Weights of a small model that predicts nearness at each pixel.
Data: trained on small renderings of single solids in any pose, 16.5 epochs.
Rows from block 3, named by matrix and row number. Each number is 128 + 32 x the weight over its row's rms, rounded and kept within 0 to 255. All counts start at 0. Numbers have three digits each. After the name is the row's rms in percent of the matrix's.
# conv: 3x3 conv (model.mid.1.conv.weight, 128x128x3x3), inputs 56-63, a 3x3 kernel for each
conv.7 104:194128139121148138165153102106085108102106089064086132141119097170128139103125142120115141108109105060128154110122134148098154110123114110126170103084172149100134056103217115087139157121130093101116124135167166130095
conv.8 102:170188124143086134180056137107120118139117139129130149115072124115186069104101120152101131134182111150131149089119123118076149160116183160153124147107135146170138109094130148043107138106127155089132128101137121096140
conv.9 091:106122136142146130119132143193089148116009065152133137145146131122043130144200132117152116113027166138147135086221107186145126185119146103112104131171181161107074078137118113142172096115143127162127140178144167092123
conv.10 106:131117146161147161171194171101110112084092112122079100138112090115117106110098112107079097069112099083053103126091102079134109103089114150137131127136113153112133106086127072096156113105123151156162195170161130185144
conv.11 091:147177115141084136097077133120060132109080081128135086137106100084129068095096094117026137063000068132131123170155163151171136109189097113104102100078128083126124063134156104163164106123112100168139112099180089093118
conv.12 107:078144150143117098135123127115135096134113108115098143084115111153150146149145098115120094099162099112138162125129158145144133121092157113149087093086076062109154137145132163166096144089124127094093127076113124118134
conv.13 101:151115124146165157159153165089145119107142157116146112139134107148133130116103134124135108131124140082100094121113125178126119095098170129122106108132136138202134196142122210086146155090103131145162122087084108114060
conv.14 097:155128153160085136135080188094168105131158127097154115103164148062242152148124120072083124076255079119103084083143144200119120124118128131189125079166191109128122103098132131174155147144111187095088187037153110161149
conv.15 098:104116142084134168095180227133110123176155096103103107108187074188187105112087099159148104161186122130074104126082123148079167125125107123097138127132122130139166172099164182161136154112134079075131084120157101117141
conv.16 100:114122093127174152109159090088079148108127166134190130160118108119098131097096120125063079126153200153143172087087153143035092132135125094153065087232094082175065123116064130112114125147167118160148112123088121109102
conv.17 101:114058130203105164117128117105131068126120164103086142122220147096111153138145162153167082098094133127136133070074126118142162138093095123055063151089100152087126111120092166126164109136165144119129143160126120150088
conv.18 092:100116137102186173087071073124162161148143144095029111151132132151140152135172102140128139130143161144051112145126137180114107115139128088131102121120099124145120192135155138124151096068112111111102155085063136158144
conv.19 111:118139096085049075139191164151170115127113095094098125126101101163192112108062092158135122152147095079092088138103133181132146136114130153134130156099125121135144156129115080114079083094139069069054163093144120161174
conv.20 103:145186204140110152124081170072087111150181142133158167094114135134169138091124113104070126100216136141147152089164188142131145095215155113119135110106102106149136118036160148158108194149096144182196119054062148140174
conv.21 100:124131149156132173089097154184129101171119179154129154112118098110135131150161170145056124141110153107131140102141145149182119116093133128111109097124078125165201184099167134130142106134127080140141087149114126151118
conv.22 095:124137159126118145136149144186098110126218119187154123101133106112110123121121154172126136172077160127193116125115168148117150132118128119124086114171106125112120110108111167165171158130125115107138145170113171112101
conv.23 105:081140159147133108180102080150156148152113128084142118067104116117137145101125159150128098102160114152104084171174154084173148142097128071082124117050072141136122107133111174176139158132112141121100101120121140084123
conv.24 097:100136143143183136110092134101073122095188135119097134141129164143161205143122109132095110049167137119105120184167108127072140085139136110113088079168062101114085135125123126124111187108150153181147137128061100135108
conv.25 094:084111078096180143148132128147110114097185135128125116172164104125125101166161147108160147090067124135150168147123131143186121200125092098207124106254136138121083067134142072110189135093126153138128151150098124152146
conv.26 101:181135057139157149108143138108112143159110081129136066097134160122117145117103150139105119119090146101099187142118119177093104147083160165151090147105142116106098128140138130100206132144108114149151127111160082176136
conv.27 092:149115179133187170132155094153084161117048158172083115127089140107170159102125137118072111069098154090126125090096151075161103143175164132243140078180146120182084142148116107095111114129121105161145082122064140116104
conv.28 102:073065107139118133123121142175147112150124107149115134156188132120073138123158155137156102155116118118154131136096138144073121142138075062121146154110141123146180130119122152163177154172110139117130092113143130136083
conv.29 099:126132137144149092127143140097103183124124085124095131130149160089141150150163166128167115126054157129110102112089133100103094123078121186092090170095103194086129083062111110133103136103097146123122089170112170070157
conv.30 096:143129141138135098146132083125153099071148157116151149121136119133098125094107113205138092080145155142139140045124143091128089129115076050130156082137148070106121190154096146159083089123070111177141154137105167162138
conv.31 091:119078084114110157136106156160142130092123101139121142106139177092142092091142105098153123100093139114179119156138133126098172101117149119099105109105054140039075156156205127117141137086163161106127136124151120066052
conv.32 113:136196184134103166111059097114063097136202145128102083113142115195171113166147135118098115156136090149156143141146091192126152075127101137166134141081126140140175142106152140197107144141108164137162085098069133115155
conv.33 101:114166149169158093136138122122137132114098122161106126155147090111094125122126196142115086124057115156155117120145154121135130173148078081101141077136077086143135167149145136162164091140136173144149161129171086125154
conv.34 114:115107122159059097160205189121150152097028089110126138130120117125111146115101090118159133094074124124100114150206129149142136066118123123120119097143112082164145077087114107150122100148141107087059150255200117114173
conv.35 111:134093090145109148136148183147184125123099104138128111143171188121149075101162089130207139141067089135143153125167149169193186120138143147113144161119146071089101135154159136130119139132116180066109123095150130156141
conv.36 100:143104139168124134102065124118129139114124148108133127108168158130167126134119166124105181120159142138120119152147150156117165037073102169143120164061087186155115096079145150114123140147201141149126100109125126121131
conv.37 095:103116163140147143086102171137119143193155132131176142174183170129152152105134139122160110135140137175164182158080141121127107160139144148125154160104155135105152111131163068114148103103129122086156101119138160101066
conv.38 095:160141132096114088100159172146092070110135182117114100120098174170100112149097110117154117125180180097106119202123116171151127103061083116137148108129160055167122166115132167127113115085128106089126122139133107122166
conv.39 103:153111116168187158140163131157101149082042085171108203130098108071058134125091098133145129068000101154180095108177103134109124097132101143081128068091124131108094159077148097172046165080151122179133104179158071053092
conv.40 090:157139111163193125144117099169170182124117136096093162110136160134087157127141153142204150173205137134130129120070097138104147092190181147098110141139127164125107146184214159128195170111117166079067161085099169154139
conv.41 119:116193154067217220043093133146041073151128046181094159100118077171062075116139109124039135209058058144175128113133132186152142146086129139163122097147112148123103150135119174070139134165138076247162050045219136068086
conv.42 104:203072092103133134141117141093166133113162138095103113165158134160114186168134167159138148152145128137110098181151180123069151090110148166130096173143154166158134113094144159142118164129118107128153113099126163119102
conv.43 096:102087125164177197228105128146128109099113105138131115114170131135170120116140125154157118086130076121166142137167121121151102114066105155119107171112142172079160121118126076099133070182160148143156145138154133110127
conv.44 115:125144123108197135161153030120021150042104170135160115108131106131039137112151131135062087071000252101141148148157128077122157075096113103158107102135072096118164085122136117134199148099117105208168137216052116142102
conv.45 105:167135070223123112115148131102133131142160117107164153138126131149140128125120110160136114145115117123118142135133075130197123155098099190079060149105125150168123149096117148109093203137158110113111110156154133126109
conv.46 100:075126144129131086123085121126110128158171092123135092121168124122200066116169117131125125141149095133153084131158129139113135112177165112103170086049123080085104184149121128068146133127127108123119112086106120028180
conv.47 101:156198154175181177121060080130138116113103128137138091127088135150190097147140113124086122134147120161198125140127094145077134131115114177120126150137117162135177111089158122073087139187115134172159140032103121140116
conv.48 105:092124111163161129187103082153125161145160133160084098078173140113189151162129119144114171149118128154118105181145107090088142058100074104110094092128174111106084148157098159092146154100145088118120111125096115150141
conv.70 097:074098151084136143145118125162150127154189152201195104095182139112186175153159142156144127161135179127148168142124138106124129153127160116094128110159111111159152116160112115097129157121102094127158133130125083128112
conv.71 092:127129135096184142146156129106115159118139138133130080137174141086105125142155090131174119070073149113122134097086106099114128124135143121076111171152115160131115060151098076127124086152116157089131139087088151093128
conv.72 102:101072129170108123192124113158159191111116142121120135134174065149125098133130144145170182103112134100117101108121096137122135095138140148119088106119187115138165060144088149166159101128099115118159118154097130130139
conv.73 100:141112202125109141134125180106105116101155148115132164143146137140157117144141159121132159125139109099150143155143142180142156111152132156063183180111228191136161150116155152104158114051106106100158114104147161148155
conv.74 099:192135164107043077095090124162168134156181201116125183144121141153189156190139112131105145202212186140118128136109117175121123102102124087135122115142154155114114093115086154151167118161174128071073093100096133129153
conv.75 100:117181149106112116116103113099187137153127074144176161157101156124091154110120114130159146159134079151159138129097106142132066198148104146205140149102145154140044141152106105185151111121092117172093151121152157140118
conv.76 096:153139165118106163124127132117103114073062074069099119128148129087029162127178108151100177110199098100105138090156156142064091122071121100167131136175167113130077125112133131086124102121137104141100099069112185094082
conv.77 095:142133174109141107094138104137064094140133103134146134099099107133133129151083160175107079124115106104144158112113169097140117096142167177167084212143059177102171130048080093112153135132084134184176106154170113066113
conv.78 099:158134162127081115144108109111089109125108146128199154104154158100082129168096107109116120086134103149181140122121142128172083135140120121089102176114123138126114083053104072133137130169096145130159133099123100042053
conv.79 090:120116136131117136127109180146099116131129150155127126144124110117135119110146101137097130106122152151113115126104153107146172145130105103144147081123152166184136094146162088154126068099187108131128124144175166085111
conv.80 096:103098114098119177155090082094151146163113180127130133089118093083080157118102144080098126143173118121116158148147090129125127166130143152142110128171103114137080166098143173155153110102130122154092114134149108188117
conv.81 100:118131174101129180172073137118163132123161156151153151116156143137120121169093102112113137109145129098148111138112138102105189134223155131136132127082126169184163163113133187098110118091190135141174160123122093131125
conv.82 101:168154160123136174146150099105104082075063094113087108128110115083062081098140127110093111081193097133107092167162134106042118094161092115148087127119074138178159163060082126047098118165130137117156118146128129187116
conv.83 113:152056134111191114126162182143149132112126095141143145126093128097099086095128081137099148114168123186133135098200138149115080145186161131208160015188079057156145164210139147118122141109170120136165140141118126113130
conv.84 089:151107127124105133150137150107161146174231167076117143083100134072242131120101105173144191118065109182119142108133133118165136117154137121114103098103080083117065098116144098153085063098158098135113109076051102149109
conv.85 100:068099118039112139150143163133181125138113108124183107087108070096124046135140146124108114114158098169069120159138121163089134115126179194159114110097121061050095064146122120119148077140144126087140139164160088116117
conv.86 100:086137127087198127107120154147090141111061114170089191160214137165069123149169136128126139202000142118191156110159127130099148114106115146123146118175141128111130147076140130105112165097114144202112095085152141113140
conv.87 103:123077057123148185177192148117109130116126139143147091097116121103116062152160138084141107139094091141135126124174138177159118090130149138106049059146063107138089126125112149152126124130114120135105132142158190117103
conv.88 092:095113108162085087118074133090136154077255114115079181119092133128104139137091118141080136102234156129137134086117147120152119148119108136123100115137159101142080057124123146110120114104113145187113120000037151132170
conv.89 108:135114138131113145123179174133096152145153062179175163105123096139083133140143120126122114119105112112171116097128147108039184104107120117105114107115162109136151099102112151159153096135183149148135108167134148129169
conv.90 104:113119124144171210113186158111175171149128115132098162150145096179144096132113108112140142084143122121137108123097155119112136117126154116106064152105061100115133167154169118121123107162160134173154113129137167150146
conv.91 102:188201112080106157081135191147147118094119122113119170174162104127085125141097156097136129083131137115136126159144135145139132115088152162149134142147139131144174130160156114152158088098127116147139137131156168158113
conv.92 106:158130166122211109149127123128088109088085120114107142172075087149125134135090107126123125156139125078116140147065108083100136091158099136159161139133173118121154131098107100165187126116114080134156138178169145165171
conv.93 102:069083119140245215140117129111135121082174148130095094157115130129000130128145112124126128121176144113216108127113116172089073168119090103129150106102183116164147084189160085136081167091136131141163179089190156033093
conv.94 115:108128152080068210110164211164098103191000101157090097139158119179077087148113090157130122188043105149072100147127188135183146155096089104097137101104188139098144171133136156139127118135159115031135112086231129124169
conv.95 105:156157158097090140098149155145115123124108131169163169169103105134126131100092140129106124136126140137160121188192114160120137188133158119127106127178105153094120126082143172121112187135115139125101112155139142130106
conv.96 092:160150134127191147126180207108075150132119126106097118110115106097134147090114100127099150146178135089100092097110138132083097101129119135130151119098107135145100154140099111164162129114102090189108151071174108140153
conv.97 105:157168138122117129146128119133106120200100107121058162097137134096112108112150125091109146114123126138135142130074139111123141096150083152175160118195108083146164120135051142117133124107097088144128109125093124155128
conv.98 099:148098148133108146124085099132110143093114093154146157145133082114106082159126118145124125129120117179156109096078089102105119065116109189131178178124139119091117135138114140096129224137094125101127148122141128144112
conv.99 095:125157192141057132141088152111116126105072070127143171165125135077140134147150119116069121068205072146128109111143142176142104087113094163140147133091148131110132140063178088097131151142107146154156133102137089110132
conv.100 093:131112104095110126166141155115104144112136151103152145135171183126162154186105146132113110110140149131150166125162112145147110078085111167140117127115138139146156118037128165153088185113110094102128134093102144149135
conv.101 093:090122113131136118131110050116116107182118108143147104136119145149139114143140129144136129150116108132098110162087074062124171103152151065089146078168179098110119141174116121157217112142107109089122111087117160133128
conv.102 088:101127097168126104097115090139139143136105123137153117162111179155167098129182149157135102114152128100147155114086096148116167162127094098093131108131144092164073138156141119133115136147110170091150159063142134088130
conv.103 106:125087125109137138171134152142062137085081147152134158148140102099083152115083153123128138141040182154133143170144138088150170111144140144131159111090140100109123084123096119181122147131123116165155118158132122134137
conv.104 097:105123144112111068148139140160138120142081103168091132130116143125128128113135157160155126110112093136115105115183139120117146095150125112102122172169158155123155112110056091077116153155170153116148112117154110142137
conv.105 095:112157150106141144104143122138134104149115132159071142114107160116140062128121059089102107192111142140060128090153127159159135098075088077161052116113098143107109135133174155131090137096129166123106020066108135177165
conv.106 099:139148158117170131087117148211131120139102137075099185139178159113137142151058068168149102135125117130092159180120144143115117123098170090118187066112134146107080181107123204083110173092100128122146126116139133126091
conv.107 106:114138117136129154184120171092117125174139117138108157156125096135112114161133143107164124120140119114158117135122150114144205130159091107129163106116121139094074139142125105153158102188137119118143146119124148173122
conv.108 101:109094166083153157083136139124149137132105131153132132125116096102118090109126118161137132098126151108141127113121087151177141156154104053112160097142138187140137133185127126125117052079102148155128141086129121131132
conv.109 093:088143115142052135130108158150097114105100167118114079112100109175163157147063113156075102098206130117065087157118131142148164162131151141138149150147085151165099175119048089134166090161145131109152108062102141141139
conv.110 105:147131123130120125133131128168152124152134164137088174121091121138153111125132137143080140126182166147129132125158126126161112166149127137131119086126127120150114167117127118085092169104117134120139120152116142149144
conv.111 088:103134152141255176120195103110062134065039108125135139156137130165110151151149141105107141095072146132110149130151172116148113115156154131117146127114157136137160121127118106115137130114147111133167111159134086107112
conv.112 104:097145072129167104071098060143144107136154105142138135136125097079074124128113142125130105106151114126125117095095083092172122108107097123097125147106084139172113128094162155115144148128109119151140129139099119120116